From a checkpoint of a small self-supervised image encoder.
Model: norm layernorm, activation star_relu.
Training: 8400 steps, batches of 64.
Data: trained on simulated stained blood smears, 48750 training examples, 11.0 epochs.
Rows from block 5, named by matrix and row number. Each number is 500 + 25 x the weight over the matrix's rms, rounded and kept within 0 to 999. All counts start at 0. Numbers have three digits each.
# k: attention key (model.blocks.5.attn.k.weight, 160x320), inputs 0-79
k.0:492508502490513520511540511483499527528431556487481529538464491475491487478549516514512491514515527480531493518479507515526488503481507506478542549506482474459522534469499490513542551527524553470476505528457486497486551527501489486482461535
k.1:539487526484451490478523475499525486519488522477494517527497493452536460507543494546480516521526540496498487527532518491529519540473487486491480472478535514528489537501485498542533489482506520460514498491478507508511515486511500503526471482
k.2:469479480535521486485501515506525542511525515544501480513471474523497497507527473506486499529470476492488530505470461467462511520482472484521487491501515521476507465490479517451492511486488529529503528503541487472449473483495520528502505508
k.3:517465536447478512492499443520518485443536506487498512485512460497564526497482478516488530481517473520484460505551512498548532498494499507444432451492518476555478464510497513519471489461524486539547504468494525527541468510515489516548530483
k.4:490526489481510449495481509473475552511478489515516503478456527518500495521512485499559452486523476524511532497455509506509516536506499485503538552518513517501538536496468516484527524537466532531465510489501443474458522495530533483506507505
k.5:503471528522479502479461489507501500447559463562515477452526481542460481488439480463494506510481449493458501433488461485516506490555493471450506455512475558511492433535477498509447462445494458534496533495524518461515486477545551503520519531
k.6:488497470510503494511494509508508500494532476554519486472506520513442537474510468481535507507490482495517483475473512516475473465472479466516536527539511488513512508497472535458478461487455521526471479499541458521481486498503505499453490496
k.7:542525495499502466477479543476469548517493509479479453474458529476426487507551482509523489474505529499536514484479487503506469507452553504521514509516467499481524529487469527482501534523512537492506503541491455502454507508477474476466473511
k.8:485538496524485495500468546491473524568488538505469474487458537471490511510504513486550454517476515535533506485474522505469508529463516512523555534503512492454511521454464510495498513513495522500475495483460488471490518503504488470500501483
k.9:466504536507506501517439444524515479431514486535537501456529483536465478520475461445455508542477492481446522490501482452504494482525474491487487497491504501529485425566493530500447439483452461563496535461530497470497466498546491490489511519
k.10:486460500499480493524483492485543484452518453489527508472501490517506494475446510519461483527503494468482496524500525461515483502512484483468501475515508483547480498540500505498477510509516441493520507502514544526530486502496527534518521499
k.11:478491533522509529495478493504491511491526495520481496511529526495470492518503494512526469493492461529464504492515473505513488502522499458470535463529533543507493517495467476469503488461482522540520544522489510467497479469541515510506511534
k.12:534496468495497491520577523514511514481456504456515495520453527467520499532500551557517486520509497475503492553499503536557508508484519521505520486499489488519466561494491470547493504538563497460514457499460517511523523478505462525468456489
k.13:524528517504509453471487516509473539518470509506469462480498489491427504497518508492553483485489516521527502484503509504497516496490480481514526558506467524489522479512475495464534477490461535512471463491474460475473516532525526510483527497
k.14:500497527472532476488478495491501499475487521521463489488528497478496468484481526499522458513472526495519514474511515526483509519506480492472523489505524500495519500471508517477502480462468507536479527506488480512546517513470515511487497489
k.15:475472488509523505505508488493485497491539505522526523501549475487522510473453497481481527486477489494504461503542503495488526472506489481460498485507500469552495492542499470518448481459471488483482501467500542535537456535517506506511493521
k.16:483473486474463533506527490481523495488525501502508500506521493510536533484495516506472528494538500478527499526487496534512493485479514538503479510474521481516524501508530501510472499551535511454474472505486513546467501494507477500504492503
k.17:482512496512509523497508567468462518581456496474480496516494489510508535514514474525532512514512537510506534477466490542491517516471491474531519545510519495480506540498498499487520534520504535491482490510453480498453519483507485519459477532
k.18:526478518512460504508517486499499524534458535494463486555493494464505484476522544548505467473502551503498507501502513494530525504453497506518492493514513470482525557493541495529519497525496527472504467526475525539522499495497508478503493515
k.19:501522457535520475490484551500497513521460553524514474469508534467488497526553524480554463477493505490533500488480489519474490543501508502524516525530491501474494545452489549485491518525504550492489467506495469476462530501528482489476528527
k.20:521479518462470540519548488508499509482461493474482483540494514480565493528544511498483474516505529471526471547516500510505497483473490498496529526500533463485503502462498454518513513488550506505496494474503500521482528522461499497501459473
k.21:495456533470462510527502451532503498489524489486540538532490480482531501490501507484451529521463508472479471476497502505508533511506497487488468493490496513535510469552473509549479509513506452516517523497518531493527515478503501519510474454
k.22:512492512525531490483479488468505546488473523502502522472503531483462495498536497491514499515493495529491532489491489498469500512481477465524512527509478509451487536474504526502522475494521499497499471490517475512527523494539498506492474548
k.23:520483508504483521486495511504483460470485487468503535490505489500530463484523480496502475485464509475472510486485517519517498507516516508470522503486504474539470474501528473506516513469506473530537501509498491514532486512500496492531505523
k.24:490501515485509540472513468517521495453488484462524511516499523500522470484466487524466482469547505462474510509549493510522475476507512519526460499474534458489512522529529496524482526482543491464509461491501535539530499484501466507521526481
k.25:504515508500534458526498536512475507514504530512523479484479491505440484512506491492542456526530532498544512499496483527463505505497500510546486542517508502459478487494514493479516463531514499519502520509510473508484512498479490458457496517
k.26:482532467511532483465451501494507529543465540525486494493497526492429515499499464472571453474493483518540507471483508492453510495469497510523504514536495488483502489493525501473512485503492502511464500506474456489466484476494502504458504523
k.27:480469477518491536475540522507459498496488505490531516518518489492521498487526525498463483502547503475513493532503537496468511497495521501520463501464505479514513508505523505511527520526510539492494474491476495547492536536482447463531492475
k.28:507509525499515542523542472491484508495500502467532488486499480490547478466504535471458503473494494510488481480548509484511493521494478508474481467513518472518519511514500493537492524454521492488509527470523508492519497480502531503545494522
k.29:513485499532522499508439462536519527492554478533489513475508483535472500475460457489490509513481487527464502470517485509502509488496463472523488520515519486508498448517500547483486454515483457520464506458530478458472459457485523522483531523
k.30:513495500515490526507505502520506477481502506533537510486500464537471504492494474503478495497473463503481475477524497469470516485512465498473491504492502477552476481503487542478476498527485494527521533467517528495478483478534482518539497517
k.31:504520486510486474485489509478494507536545524532530464489498516489485501509514451498535487497473476487499489506494459509450498459515505484520511530487508512484504498517507542497473482503493520520504463507516511518475481486474500514485491507
k.32:523499495496467499496544521527508501510480508499489525504519489506532509499502457518457512530496539489505435517529496497481532475448471482498533499536510495478521482517545477481509486522478519442487495483501513507498489530487463480527501490
k.33:481505512484486491491490514494485551506486526537511484529483487491506515511501488520498526483474462519523565445491459513497464549534475495504478489460477497480491500527494540489500457493454478532475496529526493499471447455503502520496500494
k.34:452526526531500502488505469489501552505494499522489489479474484498472506528493519510535488516520476542530522438476503478502508526537482451519517486522523522507520484502514478523501462477462521555503485497526493460504486503504532529497475513
k.35:498512491509503467481474550493465480517482509542491451470517468505490517506533450473497452475512528483532502498517475512476511480507502519519482509489486506489503495495498531453493481543518498491504482491470470508501536481475514492482510526
k.36:457507498535496520481480477488476498533475493496526469516448519529510504497519543524490506491478493531493539463478474508508485538530521508502492521515488536507481519471507515506524466501508480545495496529517457499457490466484521490487499528
k.37:461518513527512490507448530498484527525522520502505471500464491509471525518513496521534475513486493538493552491475478472473504538527508469511509531492461502471517470467471543521464491523507478532489511533502505474483513479477490526472499473
k.38:452506487501513465479467518476485480467521525513504509481492520484516465470465483526481488481523517518513522482494520480474466508537496492499532498531487522518507440510493474488512507497483478518465546504497485491534485497532523503518480492
k.39:510534514495485518503549530479473471478476489486521527474517496478531476504517499503491485478495505463460450532505484528499555479437499506513533527533516488483483548489514516481545547533522516436471513468499489556500529503486467482511477489
k.40:523509514478495537508532509490487474495501482460494526501487502513518521465552478519473508501526505462510414577483542561492534462461497518474515548494521482490477534493562500492553530535508518453498502517494521533538556506509450510479513472
k.41:526527511487501556514514515523506445523505521482493546494504505476508517481517486528516526478517557480459447546504479498505534446443489569498529510494496456511486504520509468492544526493542490467502510480469484508525510522508478503506486514
k.42:504448487469470534470552497538499460490507489455521553516550504467512474474506495476503552510471505451504485517522517495522496453479508531511499446490520461532523490523535493529481494505500470460512508487467544547534499533480495480502503494
k.43:445514477519497458463455481528532560502521521526509454496471485537470499545482550490539518487466504551546546415497500458471502512553486459498488457466478527507502496488490506505496490479456461566502512497511502471470466461497528503509488475
k.44:457520475488480498475495471466534516525526474511483469516508479513459492533509491482496505530496496513520585460467513480513492509506460499528506524495472531491504491472497501540497481481472515541510490527525482499452450462531509520469503523
k.45:525517498500480482496484484521511477519502502537507475485486473466446512508547478480479460492467509501504499487526516513492506488459478480494536514557490537467514534473476501490482469548460521504503486467488481492513529532524519483496506492
k.46:521522490507478520489478509458513507555488547526518489512456464527488509521550473498516456486503547528506507501472488509511495517457481489515505580502485531494531535498487486462501478556460525486502465515459495512525506526506479525502473521
k.47:484462480493479477473445503517500552520500523499489440499516503497479538502459522514507497523504468514532543431491484501468473517526458498481522499452473517508505499481455527514467494497501478581513502533549494484478457487538520530456476492
k.48:516484469518468489506501532473509553532512509518477485530504485482472487506522501493547515535529480490502517470506498515486469489519489508549488477509496529494511512480471491501510473500522480479492474535519484463460516483492486509465490479
k.49:478502475534503465480461521502543527505528476498498479526465487524474499483474500481526498484493462550498534425525479480510469498542511499520493466458519508527512494473496510481484481476504467527522510505532466480489492465491529482489490499
k.50:475474521525498479505474514466539516506520509477467492535503497489483525495476519503504531531510484512509543439524475451516481504556517478525492473469465515526490487497497537491489493473508513541526484484500469515489471501534504490525473486
k.51:490532473516489501526468525477500522520459488535488460518454484515440499483514463490554470522479545519537520502515504530508493469483523508495516562537488520506543485480521481468514487548484537503485477502499458484512514513504506525436472494
k.52:484485533492476491504492490489484514467478466509507503526509503463527484517475503489448516520476473460464498523486511460511531524484486469477475454511517514505474485499497485516531507463529495483525526470471539481540523468492494520514510479
k.53:516533498510503455479492565463463525549490547552500449535496502527453508533518464483519448484477499516553497477509494556473519547481529499478506559495507507489499498452467521512533478506464547491490484522479444499478520463469519505482470494
k.54:510453542507472499475508465498504492502487490489527547480518488501510503507472516530470507507512513485466476521482501506502466486491487488499491472489492474523508511480501529551483505467500488541518506494489492513512471519538509508540485505
k.55:484471530488529509480518505490506481448473523490523557481549516502519495471506514501449532515528473477481469549541504524510510500471496532492505496514496488519491477492526479518517488502524499509529479479501499534547516533483506495495503504
k.56:506478482510515541525496505524498457505511508518477546495487497494495473517512513504481485514467484497480486510511482525513531478453505491476492515538504509534458535499524487471500486514489495472498493520477534505506502535471480517481479471
k.57:480478523463492525507497485504529516475505496460500487507482533502542468491465531539520520509472464523486521476474486499508493507511486482504476471504502482497515469493481480516474528462518455539489502531493480502505512496498510499535485507
k.58:473515492536501454482467515467524515513519519520475477535478490490493489523452501532522477537474493536499549463515490451472470524549502503528519512475488493469503462495459480498493510495487469531502529483536492461472496456491495479496477514
k.59:510432541497472520497540484532498474470495517497533510534509515520567514490454526511470526476501483512495487511518478492506525530530484538521471467471460509525471495511540491538472518499509447523493502510507526541512477474490475489558489526
k.60:555516504496466550529511491504470481500512523467517507488538487481541490515544480523476520489500540448459467539476518528527544474440539543513486518485512478508488498466534489511514530493512527417487507508447529541494521547452490510526508493
k.61:532447543450469517478554461528518446422505465469542566508529480485562478466468510532454562520494498473449455506481488481503503486483484531488474463514498504500464467515505464500524530492494469484503525495493551511494466491495467467529486512
k.62:525487508479471558486556485495486478527469531486476521485498494496519477504509512468476470521520548505466443548494490502488538455459519553529491511509488462472472545521537463498526556498505518446496505509465487550518528537472485493529494498
k.63:493477475499477506534496531522511457509471497501515527484473509477542498497535510473503470480524528491481436546498512523492509476483482525499526512489487470525495535513495473512501487486505506456509463495447515544535544540489508499505477475
k.64:544477458477500547485520516512489470528481528457496505531483519535527471462522498514481522465538508507472489544511503519486475534467549526553522487439528452491469556480517466489532540493517527498541470512488522490488512543473510525511480506
k.65:482554506483510465520491508467529477532524473546458449497492522461483500502508491483499456554517489505536489482512470507537509496507437472487522491522507513453571479468498522481494520495427491493505470515474464469528483471487497502454501502
k.66:501522512536514496528499520480534542510490536517479477501516515481490485511502516520525491491484482520509536463489527484465486506524496482474549535525506542472529488456482515510487521527450536476482479534511445475527534472524510484487489490
k.67:512525533479484481493494508523496476459519454506465522478526508466511500516476469485502477506484466524489479453493507476536501507478453511489489513549555529531516433498520460504442474518457479536508559499514474476515507503491494491475476525
k.68:521442469526465513507486531486509520540476544453514521514503518513527510458540534512532533457505487493473509541478506542479483531471510497522524502494453485518502553488543519525512536477529538487534478509507531510505509510510524493502519512
k.69:467516511476519503532506523505503494545491540487483497517452490489459523524522522512502519467506524475522547481474483482497497475507485488534525498485474515513529548521491509514507475508490511482480502507519484511483535465530492505479487522
k.70:486569491517504449515473470517537531521548462519481486521512489492441521524492445504498451522499501520482523505548493499486504521501471499474518510526492532523540441486487537469471498529445504518509502523541485493502471484482470539483492495
k.71:520477496484501522495527489517544476469535432541533483478531510489519543496450480465483506540474497465475491493538497443508543480534449491484465471548546473537533439512479507523437446467496483515516504462527510475510491464545490509512520506
k.72:489543484514538499468510472484507521478507481505473473498513513508460519502509504492484469554462470512511480508520475457499526471494467489473473511544505545525508471491496504514473502534447471536469494489490500482502496496513503520506513503
k.73:528471463526500551527482543507464510514472511468516494520501512507499518472498555511523516449507502482517511524454537499520506531474570534515495485457508462483493554497524518508557510484535509483495465526490525511476492514500507494529528517
k.74:497516517487507466514474490497550533490508461553469510522513484468498527506492487495495508518502510458482471466535493506464528501480442490494464498539502506542507456530484538504485493506496487521484532463544496476533481494521520507523470496
k.75:514464494476477523503517508517501471534457498467503532500525485519534487457495519495475513489534534477490469532484500530470489515494517499530485472443483471480476503472543478507505538512518505502528490526485544538488531507523524479542512509
k.76:489564481519501492485457568500468519553502538512460466529487511499454528511518478467518481517506500483503517514479515510459499505505513459518505524499508498455521527501502507470522503523465553474462453515474496519490528520530503522459527496
k.77:503522516516494484517515472510498501452519487542512487527477507493500511497508476496482511512468480540468482479538484469479523514492461492464523481534493532537537498541504503499461475515483489530482541528487474514502504518496475493453458524
k.78:468485528496470463522509443541522477426571482522485473508549489515469493478475456515449485528459457492463469517550488496510519467520460518473463491514497533508503427535489527517432486497479455556477537476492476505507450504524520503494527491
k.79:493543488538512502485493554462466506532451564471459470505477505495491472554517538490554492467533497474572541471500541495509484516516535505547525531505491536432502521474519493509504532528525558488447440512487485508496565476492518496462509531
k.80:520533525520536462505500515474491518491518471484518477514496530477505500527457498517483459509482505535520481460496508468473532529489480508494498481543500515518542495510522500503499505512478504493474503479535469460490516497537494532460448471
k.81:514495486485493510495469539520493492494463518477533526473501506506509498482536538500499529492523514498531525489503489535472460524470532540509505511502471464471498542489516509479490505474490530468505475515506531493474502523483523466518518515
k.82:524440497468480515482532492507503474478505465481545498513489516493543479434491526497462561533479503509440482531486517487505468518517478555484464460459498478511493531528538475479490536488544466480526507482489572491476492481511488533521512514
k.83:488534477485489487488495466490484519474483459509525502505519523502471512513489475469506488541495520544503476521515527480499486485501465495462493473535524483501506508527523469496523515523472463531521464500519521529496491506482487523516486513
k.84:474445521505486528499477493520465464474478527485551507511503478522541496471516518487465515481480484489475490532461477491501464487489555510495509504486460452532472526519515515487526501457546512469493523469471561511476511498470530506557543493
k.85:527522503539525507490510522490497539548492560510474484526475475468452466513532520501540449503497531513534519492511503532487483509490512488505514569511465510491484531459518518525486488546475544514504489538485447503476522520497486478449460531
k.86:510507509504491465518511527502500485481542472549495496506494529484463519530495468508493498521480523505521515484539490488504525504502457478464493518538525541502534480511504523471517503537484474515488523485480447495533510518517495480488458506
k.87:528460532501483523491488445552501521440546445514532534488549485546546497488477510478463510475442457488446462471525493503482480494543447495466447491491518457532467458524459480513470461452512489530535530448523548531536499475486508516536512465
k.88:536458486538472508525529489473495517462470506496532547524535533557557508437504499485495549465510498520488467498499499502512476519511515531539462503471530453524479507528509482525514509505558465505513526465523553472464508500510475519523479532
k.89:505462514490470523515520514494504507506465535451497502481487504540496524472513525472514548460517517505483523540462502522497498491514514509499505485444482500499496505507517519518505514482570508467522464525511517547465531494521523463505535480
k.90:495474523525492539523538469529478515498489502512509482522513457537522483480523513463465510459487482477461468528508513501505475507488544532529473505500484465536514505525503518501477477468542477466518494471476503535494491485487479501542512527
k.91:468511494493504502492491476504504496480551458482512487475527529531479489502454500534453485504517482477484491476481468506500482492513465514470507482499519479508510436511487516512489467477511445516481492472539501530554464528521519469510480517
k.92:495557508498501459510466535457493540580487528483444514511490499464476489513574546532523471469522526508535520495463542497473480519507546489502526531482483497426498574455484490509522501521500524458510451541447445474520547472490531517481501506
k.93:474499501510486522472496473537492523439532448539541523515517484521522519521488470522484492538508513488490496486523503454528520475522498516471490502520542506558472422528513512522469505492518445505532549469518490475524469516539520488499497528
k.94:524508458507500500525475558493467527538451517471514505495473500507488500486515527492551475455496535476509507507457524509466454533507562540565530504457479503451480529478525490507518511490547534483484450544506499520482544521500518507520501532
k.95:474557492475505471471525521465521502521509516545434477516459490448442524558541503528512430557527502497502528501532531490527498511486458502468537496551492551456510505490521504488474504491487481531500480548489458506537520484518459481482486508
k.96:543485502480474536497533487514500449469501513487538511519445480464523496501537497498505514500493538498510466515528491517498502498491522517518520495489489482512492498508504519495518498561536503445517483499480468523481539493481460496496456484
k.97:459489502507467502539500479525497467449546498516531537478480445487536504462492509522456559501471454504456504476531478500498515525550495469519446438472529478501512501494480486535489479471536486515511491490522509521521471496532522518521544491
k.98:510481494481516489479498520478536549516471505493480499489547533522461499499513510466513470532492462475475520451481484489499537476540508459488525508527514493496505497514519509465529459452484516544465538485506508475480453504531534527491518521
k.99:515503500472484515480501508523480485532487521487516480509474448472484498512519520507488511500529500490515488479525510510499491495477504525518472521490469505541457505478484487534484518487512507494541505505512492525512505491509501504537518507
k.100:508470493512481475488517496511510524477536490515499490511532455531553484458478521514464532530503450499486527521534483484491508515507498483505476451518545490508521491510511513491516514504521469541495526474509521480488462506486510525515501466
k.101:462515523478531470525451498493498532503490524489462483510537519516494502513519504510539484505510491464502533450466536499497482517500482494529546512516467493529497508506474495508503499510447496488481502458523495514532474481475539521485505476
k.102:503442516527494540528495467557491473450517508482532498511502444479559506478474536495481524501495490507446479512496487483527466474488461482512446455496499457513475467523491493535456517472517468535523495483515547522501485457517498509555541498
k.103:507490499511508512494505482491522499501480541501544513502482476488502514470537507542465503506503520489484478548491490500491514490521480511471466487487476449507462507482525467528473494539535488462523466475470511530487530540498446488509493491
k.104:529538515533501465492495566451473497516442514494460471478487551495497519495566497523519440482501555490529472505502532523497512489460520511508516552520474505472522551493538479490538512503502527512481458482466462497506498542495525501468502510
k.105:510464533514520535511538470552520489492491460465489505500484489503519516473482511529479535532494494470454515536498499499491520504505464492471440490461499455521480504528538490491516486496524478515497512511524499507511470517524486529539498475
k.106:509514494499520512502475503453521543478548518497506500464497490488446475483476503453480508511485458494472489477511466452503527483508482501527518517515516530511553504535481508498505470496476497516512489498533478490488493472501556503477481505
k.107:516532495549511484485486477494536504491522465501486518512522543495485488509489462468482519489464516527527495472486505466480497522511484489512518501512536541495509473534518515472495485519492507537517518485535518510500485466516500482467505496
k.108:466520517535499475532441499521530519493541506503469477505543466488492502518489509449486530504465493495493534432481489455469483484500479456521507516510478507479550482501466508473523481462462475535515525494553476481526487461524505493477509520
k.109:487507512507497481507497478500476487526507529465539492529526497512524528512539494499511534467518490482524467478465503523509512484472511479497467516511456499540461526471469496519481500494508543510523475491481471486532499502490474506497487455
k.110:506536501531512500508455529498497506562473488508494480471516507515490510532520500500534472512493534536522491464502518477476508488525511475482547508496470550482529512477492545517495495500470503485504463508483467508508533471508519507493494491
k.111:526494474463520534498522501505501479475507533486514485535458479490527529518511501494527499455485505496514465511523478555507504480456513518482512525494518465526504531516507523530496548533530492478519500503454511524477519533488489510506470477
k.112:508475537489510468483511469491534545462504482515461480510495495486474517475491497479498511520504479474520518467481484492515523504497478480496522492522536537499538439478470500467480474486491489533501519483548500496501505483483521506491484510
k.113:485446502495506521504479473566537464441527468501534539495535466498529503460494529508475585504499452501442537470523453457538472484532502506513479467489483451521511451529487523532453463481539494538499533474533543493517468439512529525565506448
k.114:507463518502488474470493540507486484521475514469497531506494527504520502485498475547466523491499539496483504497512513499499484496462489536507494494486515475481499496501503491506534502517543535485477494483464505537528512490514508520530504494
k.115:504535467478481513499524538446477506503458513532511505494458523513495518486536504511509446481520521532496462491505534511466510504487533543515509557499509513485514522486488500502542503526498501490499465503491498481523541509519512468466469516
k.116:468527530518508478524458507498489521492530456510459461519518503474460518497515508483486463518492510532470511503510514491478476527505487476493525473502530554492491487486472501492510498486472458553490510498541456491488482464511533474461513547
k.117:483460495473470512480487523535470485501487515511531514488511442522543532493503515527511525493503525462480517504496525528478475491520502535500500481457487478548475516478504480513473514507539540461540469492491505517523491504458451517502519474
k.118:470505504501498481510499483454531532488493492528508504472493522526456509486504472498480458521500508524474528483499516459477523522513514465526530472547523551501514454518487489502492514487460501536462538509526469499516454470523515511478500526
k.119:493509513451463488474508533485515496479473519464531530492507479524539489522532530516484485508540497451484470503505495521514521507446486541504467503498529455481453526511535502497495525549546528454499502510496540544540549537519484479523478509
k.120:529516513533530507497506560458465498554499530529454486530515526516444509495556475467491447500545541517558506474492508495485483506477512515500521574499507554459499507505500518451556524529461555512491475527491490527470543501490529463483492514
k.121:474542530526536473500485485466499544488484487547492487517520541513493508476515481521516453498509480502519535492466521496530472513472499497489515512503523527481533440510517489458537507502482497532497529516494477505492504513497518495459472535
k.122:465459508467516512519520515540492511474470524510529494508538476481552525480526501482520536460503470446520480519508470503505509470481527498479474486463466452497483525492522517543491533499540514510518501477523482512513479493507501486526527490
k.123:526488458464517507473556514524503453513463492457546517495499510506534520523529484491516528452536499486469450524515480515489528479495506537489489510470480509512478525480502521519471525493511538498536487488510488537492518493517444502542481507
k.124:475476475506503500479506509495513483508497539518480505522541487515486491501503501496531528499516482475482466508461492484462513470531509503523517500478499467536497556507477531484477481498494528506487464471486472508486528501474514522477482478
k.125:483510482479525483488503520482489506514462519529494452507488504492472498488504513496557457462511522519556501514496535494500495521497510510518562519503528546494500542486498507495509491528481551471518492488465498496473508497462479466452496547
k.126:486509464512511541504546511488511470503487506485535503529470494511535500493502497495534487486534492481500461496509516539502488519477506522517514532491485464511499564469486515498489486530550546507529457489468472520506505495467494493498470456
k.127:496486527524486490487493524485501489484490502499486491509507521507446512521484491508531467490511488536529522474474524475505473533514496492491492521505493538496500480502478497507536514474467500521508538543529498515482493479505520474497503501
k.128:485506473476474513509452486458471541492529490513493458511481493489462523528520509464500461497475526517537516462504512509467512516499474514542486481477506501500524521497520479470511486497484510538480470476495524499499506491515474479485495481
k.129:454528520510539483537475495509519531552493499538532509470465539493463484512492470481521481533472512503514485478466489486473462478484497483479499524529467482498471515517469515506524479509488516496490470481490447485520531543474507523497507532
k.130:508469537478485497500485514504516462515472457479552525487501519528493499512494495515518554507480498509487500505463498514505479493485528481500479452518453498534519524540502498485461488489516473492534493468543523497479490530470475515508515491
k.131:516492522489474489507478526499522511510516495531515499469476460500486489477497479473507530482494491539484525495470504520495478518472474499505510512531488546488483538527515532509465475496513537518508510500481508491456470510512514529503482518
k.132:484507525484479528504483543462516496497487488501487509463515504522474508481488517467500505523466477548514505482469489506471495507486497466545478535523476530502521542479496538490492471494461512503488507524484493501512521508505489532487473474
k.133:509511471497519517511484484462480471505486501529478470536520497453506486510512483535506478491515551462508492532507534523531522484523494513472542556533510499462526478477500477526519526517464500514479504536461483498530542497524478492454478514
k.134:503475482500497492479475492521485481502533477488539525470520461521528483485480517480509555460473444507469509508452469469521499483482498510536479479509476489529519486518518519486503494487537460516539522471488501464507476481488516503509522516
k.135:456497528500508506470472525491531492508527468533517486502516534529458478525493496508523477511510505484474539493473526479475515498509510484521522493526493490488503455504459498496480490461493524559477529483551518510528472498503523489506483493
k.136:495480525525549475503499479467524536489492498509477531483544528508499479518468475514498478497508492524504494509517533492480495498568475483467531516512512452513496486474506516472523503505459505537486507516478499495541482511501502524518535530
k.137:524481491451454505524550495479514465526500502465498484530471478465516515510518503547468479502504518480506479531527539528527490471447483531454491544488488474499503534506522481526523542533494529475491520476467501543509530540508459510527478499
k.138:528502520536529481505482481480510481468504500494450516486472500453473493506530502518542519483493511530518474532518488508508518488504507464536527513520514508504502522486503529492528518518504493482487488531483515524518524477520530482450475486
k.139:514509535460532485494518486495522521501518486481526527513535504520475500490467505492518542486509509481478504449485507450482475520535493511495486478472504516502509455516478502494503472482520509504503541484538485511493454493488529511507512480
k.140:498523492550517492483462546484483544556492494545472454479490506495503483512485521457547494489476482527498500505473490515483474481516519475534520500470495519484513505508464506470469467493459493514508508515512452484465464522498507531507502531
k.141:479498475528510475465477521470494508472495535522476524496526503491464509479463489497506503502539526495549508491545509465497503492553498462493494544487525483500481500499506514516522488479510513502474515543496490526514509519519519505499496502
k.142:454521505480510495472502492500469496478467518546515482494538540523487513528509499527482486506496460505501498507505510497472501515508548489463477526514531517485470513467493536504506509481471491519496534521488509485497476490495519501487482496
k.143:485496495466496478491567484534513484504466537492497522509531507473516514536495471524502475532515494491519456497538503500511492494508504473448510512530531491492520470473515510524514486513485506497488486482471502511539499473517450475490509506
k.144:484487488474478484495494503521533466492524468475500524466517512524483466527504515481509509471481469496469502463506511503511499452467500521532499456494489537497525536487489487469508504459517499476512532472470555478483500478488543500543509512
k.145:486529488550468518525491518487513542531527515527488506471484492493492505527512470501490456521517487508479512478501494520483504514480496484523527517493465547493480537501478511518499504526467498529487503532524509505474498492486508477499463511
k.146:510469466465470479470557468480521489477508486470478512496491473457536465496494464536507528506509542450505476557504506515522532470510492528488492532499516502534498482516516451480505552536544500462529524507494480502537531498538490504516489518
k.147:527496487468497516493500480518504492513527488483506464487486447483536502477509521492498512478513474489512502530501472514491501456468472527508482495472514513484505492492506470525524514511506491503517508505470526494474529491496496499530512510
k.148:538528506510482488513516486474521470459514504507495525502489535470492489502471497528469525535511493481535493555544531494525511525466475509463513502501552453519477458491538467477536534501498479483520487503460528506518524517488505510518506503
k.149:490542511487460481482507498476470491495506481487456522519525482488504509520512509490503473490529512498478471537527538538513521494456518474478534520507540513501532511477526503494501507531476521502485489540472479497524548499501446466501468526
k.150:487528472503516498527446519500501515535496514491505477511526513480498499486514503482531470498473485519520512519509546466491485488495510511536518531472516513478499511478490497509515516492444541502468495516513486527500528519486528523520515506
k.151:506468500454470483504505481491526478504493517498495526490525477493524488481487484495485532468488500474493510485479491480517482520480493537487448470516508496482514504509521508477509495477517491510500505491511524494506518526522521528543477502
k.152:497498477513446504507538506533527481524509479458495512508500469505499490504514484501518498502531518533480498524529477519541503479486478502489503505482525501469494542512529487513475504531503519446525502528475466476479522502505480530490468474
k.153:548485499500439511494552511496498462485495493474517474477527484473490511514514489476501490483501517498469501508502508502480522496508499489474466476514484475522537516519520502483495488485535477458536483510485513502483486526498510472512516480
k.154:503515471492469532496507514480504541537504490521509505459513467503534516528505499498502510501468528548469551498444487513497501481497520502524477512519471525509478519510533491482473461479498529517512461499534471479469516527506477510515489488
k.155:482504547531527461521444496504522498528555493539478519511544481503512513508505492474518508528489472530494504472456495457523484495534491510525464462525454496514527482523505515473507471438508480539530515481544487476477473474492538496517526503
k.156:495500520481505524496557505536500463472518502470520507489472468493506539491497510525473472514544541469492472518497511498495494488452511546516484501509505516490476487499516469480533493505509462441479470468453522489516530490510463466485519515
k.157:523507491464487479523537516492509498487467484453470515495481495466491492517514536518477478517507496497502506501520506509533489498451518521517503536520523473517526519482494488506470522553529476471516467529472509543520525531504506522489489495
k.158:489487524508519527509540487501531484483492491476538480473524467483496488515508520535458518466466508472477523492529507532509538493518515534475489498452498471541468482520486527534493473498527490470508494487476498505485481505504489478542506518
k.159:471531497544495470517514486475518495517534530476513504512490517520468501480506486517514513510482516500513483521505527517493504509501520466509535517521513492498486468462472513522520512487460490487511513515480497486529471485532515532476536521